python train.py --encoder_arch="regnet" --model="model that answers yes/no questions on an image's attributes" --dataset="rendered landscapes of hills, water and sky" --train_examples=145000 --image_size=64 --crop_scale_min=0.8 --horizontal_flip=true --translate=0.06 --rotation_deg=5 --questions_per_image=4 --encoder_norm="layernorm" --encoder_activation="relu6" --encoder_channel_attention="se" --encoder_depths=[2, 5, 2] --encoder_kernel_size=3 --encoder_stem="single" --encoder_widths=[96, 192, 384] --fusion="prefix" --fusion_encoder_width=128 --fusion_encoder_layers=8 --fusion_encoder_norm="layernorm" --fusion_encoder_norm_position="pre" --fusion_encoder_activation="swiglu" --fusion_encoder_mlp_ratio=2 --fusion_encoder_head_dim=64 --fusion_encoder_fused_qkv=true --fusion_encoder_bias="all" --fusion_encoder_qk_norm=false --fusion_encoder_parallel_block=false --fusion_encoder_inner_norm=false --fusion_encoder_positions="learned" --fusion_encoder_connector="linear" --init="torch_default" --residual_init="none" --optimizer="adamw" --learning_rate=0.0032 --beta1=0.8 --beta2=0.99 --eps=1e-08 --ema_decay=0.995 --max_steps=9000 --batch_size=128 --epochs=7.9 --lr_schedule="poly" --final_lr_fraction=0.01 --warmup_steps=180 --weight_decay=0.2
Rows from block 2 of the image encoder of a small model that answers yes/no questions on an image's attributes, named by matrix and row number. Rows with one number belong to one channel. Each number is 500 + 50 x the weight over its row's rms, rounded and kept within 0 to 999. All counts start at 0. Numbers have three digits each.
After each channel's rows are labels from the 100 images, of 14976, where the channel reaches its highest value: "top examples" is what is common among them. Only what is clearly more common there than usual is listed. The data: rendered landscapes of hills, water and sky. In brackets: how many of the 100, against the usual share in percent.
# convs1: grouped (12 groups) 3x3 conv, stride 2 (encoder.blocks.2.convs.1.weight, 192x16x3x3), inputs within the group 0-15, a 3x3 kernel for each
# convs2: expand pointwise conv (encoder.blocks.2.convs.2.weight, 192x192x1x1, transposed), outputs 0-95

convs1.140:484503510561491542561499522410418437447453431535527510438405404539487446556544546425425389529479462550486498499478504485456518576541564505454429511521458577583561538540565540538550569541565495447482525459455556498454546483478465435465552573582456453456511473497515461501461482499537532592505479552559572549552493516599548566490404408495466456575570539419379417551490491555505533495505515542492510549531519483420445499503489575585562
convs2.140:443443464521649552574480488470498441501545584493487488511460445461501541520467518483421378514507460531550511500452520630536495472482489483567576545560601533510424508508525461489503489439540490498589563513509445564600525458501457543414426532578531536460489503578504530525541502438415466544
top examples: clouds (100 vs 61.5); overcast (99 vs 24.5)

convs1.158:447481445526547516498511508582583605576535532500481460578576587514502487439437425516527452466477453516502492578583532506527453450446409423457502424492495508513520469532492529561550515562520572535526583514544540526493450513557498528516431464436584586571548524490433436441432453486442539535529586593460506554450481529525507516411418462439504512518583557583519556537513463471426397430421493433503526511512521582577547526506489442427428
convs2.158:493483526553495483464521521425524475461473577536570481533434538508578610456436472517545614559612519491499549533482463513519439517602430614586508504462582517523519533560515634569462500550452586437467600478569476483385505465477525439477441466543453451550437547466491475471529555444501505510
top examples: dark volcanic rock (83 vs 14); noon (70 vs 25.3)

convs1.48:502505500527544523498495477566610605479511522452469472554578563485505502438472461544544560486520524421449483569556548510519485466481471489472494547562532543536553529545564527530515496483471546554542488500489436469452490514489522540535542533545494494498556540527539502506595595592510506527456453472613600596491522545426446472574593610516512514458449469585598601532545531454491521636625618525540528445463463514536522547576551546556551
convs2.48:450457489417588469539435570561521520505574509493528514535497576460445523488538476514492490445409561581533461500484504547525527513446601458505507467476522455489525419463488512474450481509510441524546494485433509519554478439495426478601476486507581517420515474573477501539474505443373537538
top examples: water (97 vs 44.3); red mesas (75 vs 14.5); noon (59 vs 25.3)

convs1.35:417453421577595570596572588446455451589597617594591603452456477491487453522529552507472478474491460499525524412378356504482484497482475532511501492501444495514490504481478471477463495502518493509484478512508424444464470452453443472481507496516487468469462482469502510505478461433429456418455456466516478477479478449490508507504494482579594608544541542449465461566581597539585584404455425403472463444486476513493472468477462496518496
convs2.35:545569574439569503540417473525577460450583490435545493515565514456450507584587529508497383480477562612457443501482493537529585556504513549490544524469494478533520519532514499447498536546541474560530445498479544561581471560520562541644565559515508516527490527551564560542470588569501497481
top examples: night (93 vs 24.8)

convs1.1:500497506509502498457474483525583607555567591475488478431399403487515509539530567549524539530497516504460467411438407511478486561551524531494517510476493547529533315364371504445460526505509447493518495492533422461466458439461492464481492480472571529541534490524560491513390409398495468429578566513553510523488437491515460448539548560553527545473439450432434402566522538520510483424483454493428463565548510507447443518509497482471469
convs2.1:556522550537527574572449557418478507520537544521494478496480485445572525574551510575549525525536507510574515578501496497587522534538477599588548574451590581588519469542529604462567572526567490510544552557576452520494561534562484535533441530553456563436438553517574550545511531443449439541
top examples: dark volcanic rock (73 vs 14); overcast (50 vs 24.5)

convs1.155:535464449485480441504467401407420413489508485492512494421411398492481447481488468507519501475494479530532549439438441452423395500504463494537542535533543567532559508513514553553582582567581536552489541519501529523499526481465465460482544520538426431449478469459524526481567574566564571604601583590515538534510516509524511513507513522552524569564536538410457416428471462535518502498478518525524535556548562393404375454459431490500420
convs2.155:515499482476514508509650440566492478504539461553516484483558483485484380464489545461484476462465528546477442511421405535499559506496534429447526483637497480484469446471478468698459449511583509540534434476487522515599432493508490533533527543437598594519532490585512533496445493527544581548
top examples: purple alien crags (77 vs 14.4); noon (64 vs 25.3)

convs1.120:499522479544527467540563537569535530521508501401441466548606561491481465435439432480529517477527529483476506514561605458507507454458481465464413569555521562570564532596639464500563464476485528566628445468530447476480481503544511511488485467458512543588494508535447437481463465508478470496515509525500566620468499562445464506477502577503463513446450460526571649481506567453472506543563547490511516438457444501588664461475525428465455
convs2.120:534512481512533515508611424537545403541509566536434437427542529519484497492490547474477557465476513466513451438376386501509507504423486477471531497569563526499449451482482448632472469459540607542522542457498534536535503518557480514503543515467548510517507465516521491572447556504520538491
top examples: red mesas (49 vs 14.5); snowy peaks (43 vs 14.1)

convs1.159:559582551523537479509505486568558568483505549488521580519510539478508520531528533538529517479472493525493515496493511435429452555534559593599594549569564568582577549563558541546575586564579608524470528499485537512470573565611473495489555554568526540551459473482490513521570597575570577574527565565542588578511545547508514520555570546547550539542539529489483463492504517565575578536572587541568538558533567499533535460500514521517537
convs2.159:456503461549511527468629486553547408508532469572464532499514405388501405385438514468498536489499559557542442504477417520518455472490508469447518444596498474483566421522434498655479429441519549526508426448484508505627473489524478489436527513405593552495524424531498494449508462523514550480
top examples: noon (73 vs 25.3); purple alien crags (64 vs 14.4)

convs1.103:534522543584529556589580576566578584579526570586580585563535510491458461508477475468486474525479504537517529497496495519484490530506518571568577590578568581552559562556579491526533493511499603594596509517511539553542604584594526515499583573580460498484506482493500480504570544553538486502512502500551541554506482500530527542586597598573575546588549538525519547492493495458475493572562587539485501544542562508524503475463470537519528
convs2.103:503556505492551537530660489569573485516535490514509458501550526464435440473508561486455485473488538533427455526461458547453541486456524430440528439601496465444535424471478525726477422482542526544557394450438541530552424501541460517496503504463605509458556445559510460426502470561486616535
top examples: sunset (55 vs 25.3); purple alien crags (52 vs 14.4)

convs1.67:554536553500521519475481467574556543514515509489503477454456479477503492458491459544539543498510512480503469579574579495511486468467440609590588532553551527529512548556566474538512461455446525501512457475466488467486503531523479531530553544553526534559498492507442442434601554563531525534541506514582580581514532523472476471483477479473508516570564559612602614539543541534533503570570566481528508431443430618628646562579589544559566
convs2.67:472515473516465512501642470608492449536502447564571497368513514551485546424504568405505622464474502475563478535422477501468532512505574490437500450553463469469425524538475448590456513512474555530488514495472528491496482472457584474533492479476595508531580474496475466553447490518521629494
top examples: overcast (51 vs 24.5); desert dunes (39 vs 14.5)

convs1.180:474436434499522546510523535515553560524542500495503462414385421536552542521525555533573556519538501518520493535559545532522499492497458486401409531547558530548559534575563527546530507534488525492477515547547544576589422403370549547518532551547426429382580593541571614546516551554505519488485490434476503519465462475455505492536559552505512482478481448460450443553542507540558551410347386517486489522534540526559541515518488483495469
convs2.180:537473566514459544498425530406511517546459531541520475558501445465532595596506474495517536631514489446505547565502449471512534505579519572569463527396467581559511490480534550531582525532517536495494621530548452571458530509500504509408523556487487532544498549456562576500551509460524534448
top examples: sun or moon in view (90 vs 8.6); night (90 vs 24.8)

convs1.185:486455483525506524567534533531561550503521501428461435499513520508521548562519572557575574479516507410421419557571561503522509450471451523499510557525573529507535581602586502532538420422456527530506524540516551558556512494489544518515622584577510498459568548551565565538561567566476500510429452459529535498481525496477501458573585591489507493444467467530501502567526544622577585523510508570529540626573585554561564482512511441466446
convs2.185:523533534539507553551447483476564543482465437578451442518515521396489645500472576502530520525551547493478469518508400465494547515543544575437472474457467522475503498523521537536542462481452623551486578484474557466495490539419548523369540499395552478509538485457583471505479424496507423511
top examples: sun or moon in view (33 vs 8.6)

convs1.49:416430429468517522525478513494546550544563589499494505571544584514483512500511510466463468478493489508455498524500469472475478498474490367390353518578586564588585474479430535551548519532480525501518475487465528494476395426418531562542508574552405413420540566570527543543478485477473449476436417443561617592470522533483494504545538516507477502497460459543537556466507498491501509535526517475465501493465498411433447534609615551544551
convs2.49:463510531516452413490482587576546468485518453475514584462510604485464539472536456488577601566494491538568561560562578460504520497465538526541481541524539545548451513491394550510453464559416500481500625452495514411415493488427541429601484499498502456466558521461473536508505526471459583521
top examples: night (95 vs 24.8)

convs1.179:456420366539517487540514507559567580522509547496472503430419383550559498565558551571565606519511544459451492564561580519522554492479497507443412558509460562503491547566608522504576466435486521481470521491486547540534424428392484481448523528530418423437540517550529526578572574594503510537481450483567554562497490485456477465562582591528515548510481521462456439507453460549536521509481461506465454556529520575576597527506537500475498
convs2.179:462476484574469539499507514440492514489466500573514523566436476489566644454437426528497526555554483434503538556555495532480447471580462569471434478461497574504561527563456581525469503486498588491464605509542494447428493449493547500435541454481497532542470503475456462501574422473510483471
top examples: desert dunes (62 vs 14.5); noon (60 vs 25.3)

convs1.33:369349332516516534551506536388418418593601604601589604442450437477474441521533513564519500518490484502521507437422417544503494528484502584549533536488479496495475529485481494476489485486483444476474490509502444475476486486495495478486497451436530464497497466455478497465498498476465492444479470444537496492522489492505499482494457471584580601544534528442438439555561585522542562386437386416466464454516508517472498488465465473490474
convs2.33:589550577437551472548441465551561535472631436461550504535588551451496527554548566530527452492489576605540473498526508574509538585505550517548527499494513537507541473482506472477544514593550495526522561514494512549545487548524561547616575603529469548545522537556513577513469502551510497454
top examples: night (92 vs 24.8)

convs1.186:544601586520603596559575590561497517516485441524496471545588525531570581564573584567528532524475430520489458564520517552497450539504477498528521514554570510523547545524533524475438526487435450484481447498489421480475523525508578563588593592573525587509580586558583621551561530526525512459509507461606611621468489498482493480546510512534505451522504482520545519525546515563597559511536506510537534537551552554522518525499444510496480
convs2.186:456461453554475519436541513567560521517519452457465483507476471451480605529460501445526607498527529484421524472482428410494450480586538607483520499399515499446504470537496631575528450465601482513546622458507548516511463430427533524398499527388575489438538433508550458554505465524523561508
top examples: night (67 vs 24.8); sun or moon in view (66 vs 8.6); snowy peaks (35 vs 14.1)

convs1.170:451458489463465509477481487479501502560581632527546540411432452544535544581523569481499497527474456530503532432449470498476456504520576364337351444427450498437424487486460527493444465456505454494483500508496493490545542520540543486516541485521454492470514486447486493560435460465509473473499524582482499544563594638572545535425468448511475405521482490420475490499498463502489556436480470479448401552499506500522508525480461435380389
convs2.170:399535406458543514501566443502514519525544579490446450476465538567486514514516451468447561501489504450417470421437450532432424479436549465569496480561584467408478576424451481658435452411495434487513499424451488553488446371537438454501486470578545477416524456570444489471478516464544638477
top examples: high relief (64 vs 38); green hills (32 vs 14.3); sun or moon in view (28 vs 8.6)

convs1.18:420422416489493439497489471431481482517498517492471488417423411482457425515476455394438438461495433475477454438475447524484463508456458486525538539532523486492479436483478513530550536543539417467460533552534552531542420434411510498445518507467408418400489463452515467476419434451541504538524475500474469483563542554542522541416454461512498435510514459414422437487450418521481472407423420504504458534520476384390399458426412460436443
convs2.18:568526483499648506500550521565451520467619537444498510499628563487535467486510510476525551525450587594462551520498542632479510447526530583489558494459620445464531504511526513494499504479538444521625474511456542476453502457565498474562444478555486415400552519525454457514491461546468566543
top examples: sunset (100 vs 25.3); clouds (97 vs 61.5)

convs1.133:486499539528526538543530555444436465449441440554536479459425388485439467488506468473495489505462457529510506517474475499502496550518525476423437528488463525530551525552564504552571572589594412402464410400401496459455529501488540494483555549565528558564567582572552567570475506515543563601519553579541564590517538563554567603485434447516454488555563549448432475460493492521551513518536562506510558513543529506438454543501531589578584
convs2.133:562538457479520537490557440551499409509557525460450478464549490526496436554552538470459514468510522510527434445407385527514575520447528501436584447579576527501449506510524427587496420441474493554485447409491546564563494503557552563533504546501605560493508445507544518580491572511526526540
top examples: red mesas (67 vs 14.5); sunset (52 vs 25.3)

convs1.117:439387447577529544626571559560520554388365384395410444591498574415382374423422453445454438462435429535529496559527532477495482507483483484470505590570617578530574554532526477495476506502500538555535507481481530510483549534592410451447498472544520549550491521504525517504467452464475527518439529548530537506507509481491524504546532534478460466509447444514535505507487467506526492547529530441499474464433465538517509484504484489501483
convs2.117:526490422547514531491657481525455496528512535572428370470480487521536549537515548525429554521441488524477475449364401516510543520515449542482510491626506546504505529512518501596522469426516519512463529465496505548550546502509465523445535492432580528506505448486507434577474497466499537514
top examples: snowy peaks (62 vs 14.1); noon (52 vs 25.3); red mesas (37 vs 14.5)

convs1.97:546538530492489469484465456589596575495478500476469476552544552525513532524508529555537553512489489508493500520519536523514515542528529592595587529515515517490502558566556500517524470497496637661650546532550540544534640642632519507508532512517501506515521504495486480491531535568493504526511514502607610618515511544497490517541565577489497517492485485467477494450488495457466472617630639501522534531508522501506518504494516517520507
convs2.97:491552515585489512480642504596585485501481460437489581560506482468441467458504549546512563525501539475448487490519514484463510484496478490414455419540471480443590489561480521663495460462444603536496426439453550603530428508515487467419474499426569476535580477493505472443576486564503587485
top examples: sunset (88 vs 25.3); sun or moon in view (63 vs 8.6)

convs1.178:506483565491494562530554593478554550544528550516516491508563639519527624515570651521559575555541560537468499511582558551535550521498501482525569435468536413472542507550579549556566522485524438433440511490510566508554554523574580499571550554617515459519508470515556542568489561546551556535510521507476557516490505485485506473506574529520532538511494498527522557591568582525532565558551621567563561510520552493561550556550537517511499
convs2.178:455469532533527451510485473467520484451473517508469504496405501381497614427459444482464515493517480478568492490472453528473443455504471580573520503397487525499527427578506555538487516475551569483491595537501510468501508495550523561435417426542458487458467492464505437499477479459489472394
top examples: desert dunes (39 vs 14.5)

convs1.78:535534537483495509442451451603571565503525502467509482471484499513525509477503482557566550477523507467494490586580590480523489455461444591562591521543532508525509563567575484519519439459450532504519450467500487476512499516496487543531567543545532543563468500518449460445589578582528537545519527523585592581505534514461476453473465463519529536577566559596611613504529532492514488566585575492522514448470434614611633545564584540538569
convs2.78:475525452502482514528640499607494458554476468528540487387472514521441556427484569390488630439457534486555480537455462503483552488467565489448509485536499479450406527526494459611465507456480536540496493507453533486488496447486578483522443460498626505491564508527494446574468480529501637474
top examples: purple alien crags (57 vs 14.4); sunset (57 vs 25.3)

convs1.74:546530544476493485455451460601569561503512507468508481496517514496524491489507496535548533484524506448480465570577588471530498433460439598556571497514504490503512558567579467536510434450440519499496432437478500495511495503483491527518562559549533544578462514515446469439569566578536525544531540536594594597473534512454468457492474480511520537571577573603598619507526528473516481556574576490541523430444449606602647535556580532548558
convs2.74:485495464489492506515635502624488450535481450522549484384471505540445533435493562389472643427463532491558485523461479493470572513486544476451492478527507488441411535515485466587463492476493544541513523500472547473489487472486595496495446503459608509502547494513490454592467497524499625478
top examples: purple alien crags (44 vs 14.4)

convs1.177:518500572481468544505501572538591565512545553480509502546559606516503609515532617532577560506526570484487503534588568525533569506513525538500608494497597491491580541593577517545575473493507444455446452441455493503497530495519547497522573541574575541532542504508566538542556609584510546559493506513542574564484487491485487480553595576520541552486517518527509551553530568593561586560531567544511537576535570548588566524540568501510515
convs2.177:449483531568515489478534524480532504511464503567488520499436473388516609463436483503528519511537494430525511479556484510483452478433465513515477502458488540504556394543473502596498489503548636503500612517528488487524537485524539525428533484466514489485501499474486464559489449492474460446
top examples: overcast (55 vs 24.5); snowy peaks (41 vs 14.1)

convs1.4:502505508523505450542573575463464453496507483545558544567602617529520498535509515518478506473474468521533547603628596597562535566528527552559594544509536514479494593588592551511505532507509459425459455465472515499509514499545500527535517575582467460511495510510513552527600618607564520517559532534477440476498492516502546553500455484513466485547563580590527486499501459535528546590603605601568556547535542580520524476505481485553532
convs2.4:506496409497497540566638438531548449532503537468445421440444543535454470532541513480448582501467493523463438490417380504496532471469536490500504493576592499478464462536461510668452454447552452526491495439470540557574454443558432542533436468477622501382542403515512403469488483502484593508
top examples: red mesas (71 vs 14.5)

convs1.88:481469535483488474497509484519523503547567584524506526532538517620619607565556589477477452506525538516543539519533509572561608531517540494481472532520533507526496512503483580584569546541551515523533573560579504496521379405429541552543498512521458481446551591600548568590434427462476443457508500487539547493591540541569535518534531522564550577505496503487484459583575593566530553505505511577597593555559541495503521484500504530546551
convs2.88:508464505601491486512514538405501548513450561493508543512418477489605622510528439560561547535602459404515537559513551478534462523571558479586525549449512588541537585521501457504522521507511493458493631539542476527478577498573516507373461508524498531496432531471497489470494518433468451514
top examples: clouds (95 vs 61.5); overcast (82 vs 24.5)

convs1.136:479472523531511533530525521437416443457454402452452431500468421523516436498516474488464450526489475513488476533519548492499521544556546581503494440458433515535513463516556430533616506573650435430484505473456555485429584517500483439440511499501502543519563560583549544535462511543518568607521550571459501515413482531506583647565490451482429455527535506442397457447447483443447474403437469390487518426522530536486490537507502548559561
convs2.136:488507447485522515509502482575530484540506586514419489458535373588447527471513479463492506462529514417453501431482500525481482537469495449467524552537615503436382525497430479600420378448472603541515514406460495606477450482518550501402520532569564491408480391468462526448517610498527517589
top examples: red mesas (62 vs 14.5); sunset (54 vs 25.3)

convs1.98:473451493568472540561509535500495527569482568578548564453373437483434462483441434447478500574469522546461491451434481514452508514431482499470476559513572527492560637659657508524527411436459474458490463443416482498496497525501487458424523455494532518521555532542411416433507449496510494492459448433487492480503451489524486486471484521556531563583520531591614613559535559409446470449462501479461490531488501560541511487451521512533491
convs2.98:506477451505532619487581524460435490559506567469476455534495565504547520541507615544497512485484445458444483443453437527510545513426525445479552541574529493447545483458438500643470496437472457497554538465484472628573529486507440473392495496450557449441553497419467423468530485468482640595
top examples: purple alien crags (67 vs 14.4); overcast (62 vs 24.5)

convs1.69:506512553472507498428440450585556560494522517472502491481472493508541518472524502538562574484534525448502483562569577464519503427457449573576605498542526475497504534568588456526507437452439480465491466481505504501519497512497525575542587579564518540564462497495442456463577578567524561551547554532558586586493552533429461457467475465528523510585579546589583609496526516482502484553575572463541519433459436603617624508570561524531540
convs2.69:468503438493514503517632511592483435537479457532558500375456507524437525432503572408482619430436532511559485516466482500471559488468527459468517482518527495448406522494485449589458488452535516534531528515478542471489490459501572523508470471488638502474555481536503454592466470503498620436
top examples: purple alien crags (35 vs 14.4)

convs1.138:505484516493515543511537510538572574460522508495545507529575577447464503493532532562552538499532532528552559551603607462473490498540530575602654412436444446497484459478488480542555517579609485508514483506490501517484459513560420359440490470482544570541478528551484545558500519526505540540481523516434454431474554542505572631532550573443403445462468447501513543523506525552509468420395423455544514469549542513573567476425441480484481
convs2.138:498513486577509595541433494476573490571481539606432517528489416521580477475469569528499575577536537482474508565515439518538547501483495514449492518569506574532576475624505492555528535462497555545511548513528462550535457481552461575390570518391598563459531458506536455516490482445496403483
top examples: overcast (95 vs 24.5)

convs1.147:557557524535545488518485441423412438463469485473507472529482495473467471492493481485521521542571562611626633503478471496447454545524535474504524552565571592595593499516533578548577592576599479478444522509500525517470470463500479466486551546543491460477502495483536558529432504506572593595588594597478483509525515535516521546452473495567585588589568586477460434469466460523512528446459498539560563571554582466447469487487479521523501
convs2.147:512509559463592419422425523535508539382541506541505517512608518354453460465504498523514377517441573620433482474542545548524471499462533523493592467546504429503515436461515531411501520525563493522602409529468529439587420519487526457560521481572485528544552553573488572449463513557451424548
top examples: sunset (70 vs 25.3)

convs1.113:511492472528530510532551548596583572534531505514508482580647580482501482480467480486533523480517519444480471566567625503479516496454472500497490533535537559574541596587646514518548470465472591568630514497536496467478499530524539520509527502486557554569541513541492473468466483510488497511489505510566566606520505535490473477522507545521507524479455446595588637531519543484475482581573564538552549508493509575598655489467507472457444
convs2.113:544511478509517528532632419532534421530471579515468404431504509515471527499493560442475558459473499496518469431361388526500547505432477462477526506572535518485430468452494450669507464456535574533490530453505534543567511515573501534484508514474591508499491456530534480595450546501501573511
top examples: snowy peaks (74 vs 14.1)

convs1.149:423451433518532549521585555557544560516514510462435446542616578537565531464468495490477403451408407479500484574597579542561548518493449483556562459481484535529488468529480498566500547580508522519544511516544468460496435569542509572544445482468547599567543533546448419438480482480439550495542574560467514575508519520536566540451473445428481500508588536515499579547541517452453407465489537481516523532573543577581591551541547438438422
convs2.149:463479521537513526493450500462497495520466544539534497528450476464570618412449454472534596543569509482523560569510493571520447462606454602504458486488558562508527512570468597483440527535472610480450662516557516405436507458493558497459479438522465517544459587434442451469564478491509470478
top examples: noon (67 vs 25.3); dark volcanic rock (62 vs 14)

convs1.72:557529543522565545487475481588570564525533517492490485450480490474501490454491472541558515490545503461495497543551567460518512467468463618581585541567563518519515534543557457524540430477458490455455462464446469431440450476486450512494533517514562562554508544529489484477569574566551553573565555537534553561485542554459481488432425451440481498520530534614591608533561564538535532534529537461523526438456458610609608577594600563555575
convs2.72:451502464532465513513629484600472471508520466564559510393506486516483519458478587415459601470440494490587484520433480559477561485498522473447494473562485490440401515481497429560486520434493501488477498527470550496514487442459575484496520467461623492516554489514482445561460432493533642471
top examples: terraced slopes (80 vs 14.2); noon (70 vs 25.3)

convs1.83:461500539510516514533499518477478463496528549558540556530520493579552595627635625510514503444500479478512480479489470519520566572558574497502475568512532497517504478495479539539566570570577510504508522521564572568578507507531481510528518531540464431433420500525505541520458482512540544565523513515509509461538547547571577559518498487565558594590579591480471469517528560547559570528533521552551574632644638531526526429502488480529534
convs2.83:553548484582483511530524576425522525523416498466522553541449516576550628504556474572581635568590504408478528518490543463488487471545536554574477480441508505495586578525503609552525484486477477492484629483513503546452525503514494473426476459489496478501514519460517465384481516468511545490
top examples: sun or moon in view (55 vs 8.6); snowy peaks (43 vs 14.1)

convs1.167:429499494479495520511493501550549546579570618525526551414461492559510543618511524480498505518438445480468495482495533495466480519454513372366386490462435489457425486481484490493461512485474475514540507477499489439538528451502542479498515503494513513533459469458494468510461467493482449447520449503497536549591602616563516552426476483474416391531448442476506514514452464511463540407491475469433422577446465544598559492472465403369360
convs2.167:413540395461561505539531436493528539510543601456457463407488484558449491516493461421424490512472536525440505413471493514473473499435513453534509477516663500444447573365484453627470477451518512523521457451433528531512453423546468489538534515615597487506540446565507500470472471506542612519
top examples: green hills (46 vs 14.3)

convs1.124:492477435536530487532555535535583586516530517445465459579638566484488455487498470452487492476504491467453490524547606532522512510505512431421398492498467542553531583572633555542583495502538569582610509518535499525529502531511496500473470460446564564590573540555502518520469497508485482501491497493531549605541530572502524547517506553503490514486472444551568628574545563481515536552571527488492454410421400559583632501508546475512496
convs2.124:529525480507555507492628435527520423544531569527435427446525528510473468489516541460464549458479510484501462420374366511511515518447488456477555490602543519472446466472472478628484453463528592532524544454492523540544489515570501515519526503466556527534513452525520490563429564521524537513
top examples: purple alien crags (38 vs 14.4)

convs1.96:507511517545530581541548575491500511452483507500513531523455482469494506479479488487476505489494521485510513509473505495524545487520517506484481498524539506498536665672682539580578499524536547534547471437511462473502535518524443439454487469514631591608558553547515548511560514548484524541500518517509491504449450487487498494465504527489528547502503533609588609505582580495550548493459489444481517495500528634623620574543549548547559
convs2.96:489500501457506501441463470644555534439535436455434526539491480465409473426514552483492553418416537473463474449496481543412448549387590425443495411516460479448545465443463504542452420525510528545545450426417508515510473539475420450555530503463506472450599426444460460418473468536467497589
top examples: desert dunes (78 vs 14.5); noon (78 vs 25.3)

convs1.65:562551557512545524464499475604585562489531491473505474465490503486543521467493510531543532488545514477513501558570579501546532447470458604545558512526507508543516535557584470544538443464450455464449421416446484481483428455433451499480531538509558550580484539512476500467598574590535535557538528526568590592496562547461487474438433442474492506556537519600581607501533527469497487543564587486560538428461456602583610532562586548557559
convs2.65:467478446512468492512629523625444467526492468552537496370473468502455552475489574397451611441479525498552505515485480488483564475521530479447474498543504502464403541483486442587469508442464514542489512512457522491499513456489569499504479486492653511505565520530493441586468465485498629450
top examples: noon (83 vs 25.3); terraced slopes (77 vs 14.2)

convs1.60:479485457460493498527530556547581615463576577396496473624614610452527530422481491490416431466493486443462494554578549455503471394485481434421422447503483474515512518491480487517511492483546503503499403521503417497496466484443468506483453549506504451451527546512458462460505486456412440452458485503562598598433522527394492491518509475481466508453494476576574542473532496449543562583607601430503503397483511439493506477533508508550572
convs2.60:468484505469511387480456592542456444489482471464499481459504537600423529452539455455507610551413535517456548414407506454470514534442522535432513491491557459479496556553417536573457471479494520508538474397416478421485417506490535417533509484425536421467457476476474500475396390465542492500
top examples: water (86 vs 44.3)

convs1.13:470481533417472455406425445455454506559524534542534517429424417492502508475525528432451485517474522528448495394402391519581498516596566419493468553540489497504541375414423511538505482495508467463496583506541548453457456436499484463480481480494485520501512439452570473563396457411471534455535578540499496502474447474515473500513477510565527547522492491409396379503493514557518500411480429536576543521568540422392399540480516527480500
convs2.13:607525528483499509567355584537524496577459574540527613532552476543521526538480527553534490564526529474469535589528543422505575574540528523567526513476559523508530540493483559361517491581474453547536501507503488550495549520555470529511467545576442498503575514538506537457547561515522420561
top examples: night (81 vs 24.8); sun or moon in view (68 vs 8.6)

convs1.157:426420361385356394448418420496461493540497481509492476549539547552517502525522511586617603560595599608608610576561519518510479491465420492518548486526530535512538530571561561584565522555567506453462527468458509463478451430472505505506486470485554499524551536509496496489477483517485508494519534571452484510506524550528498533458522546495523519513577568569522520517485440466443427441440500469461509515503535551520544581536519526552523
convs2.157:508491550558511487588365514490506554567462558546511543561526392429588548471459515490556560565577495480524528538532531522527459550564517564537543502503541534516496482547539607419523527549527522473534543532537486511620527516440471497451444605583521570529536514498528526478456559526472478560
top examples: purple alien crags (65 vs 14.4); noon (58 vs 25.3)

convs1.73:565530549504508514463461470613574549515538491480492488472493491486513496473523508554555527504531504474495484582584581496511491443446449594564590512523529508530517552567567481544526446475466479462472438430435482456475470498478474546539546563546539544573485512514474493468586584582536517555544519526575572574489540526458479473480452472501517520560568535612594624511534531505521498544564567477541498431461455622612648548587598536544550
convs2.73:479494476508481497503633509620469468535493468559544497371474487515456544469490561383464621435445550512584475508442467504506555494494532474443488482541500509457400518508486457579467494437466531547493525535456544467510506478487589532495484482449618504493544503527490473582452479512498610463
top examples: terraced slopes (79 vs 14.2); overcast (51 vs 24.5)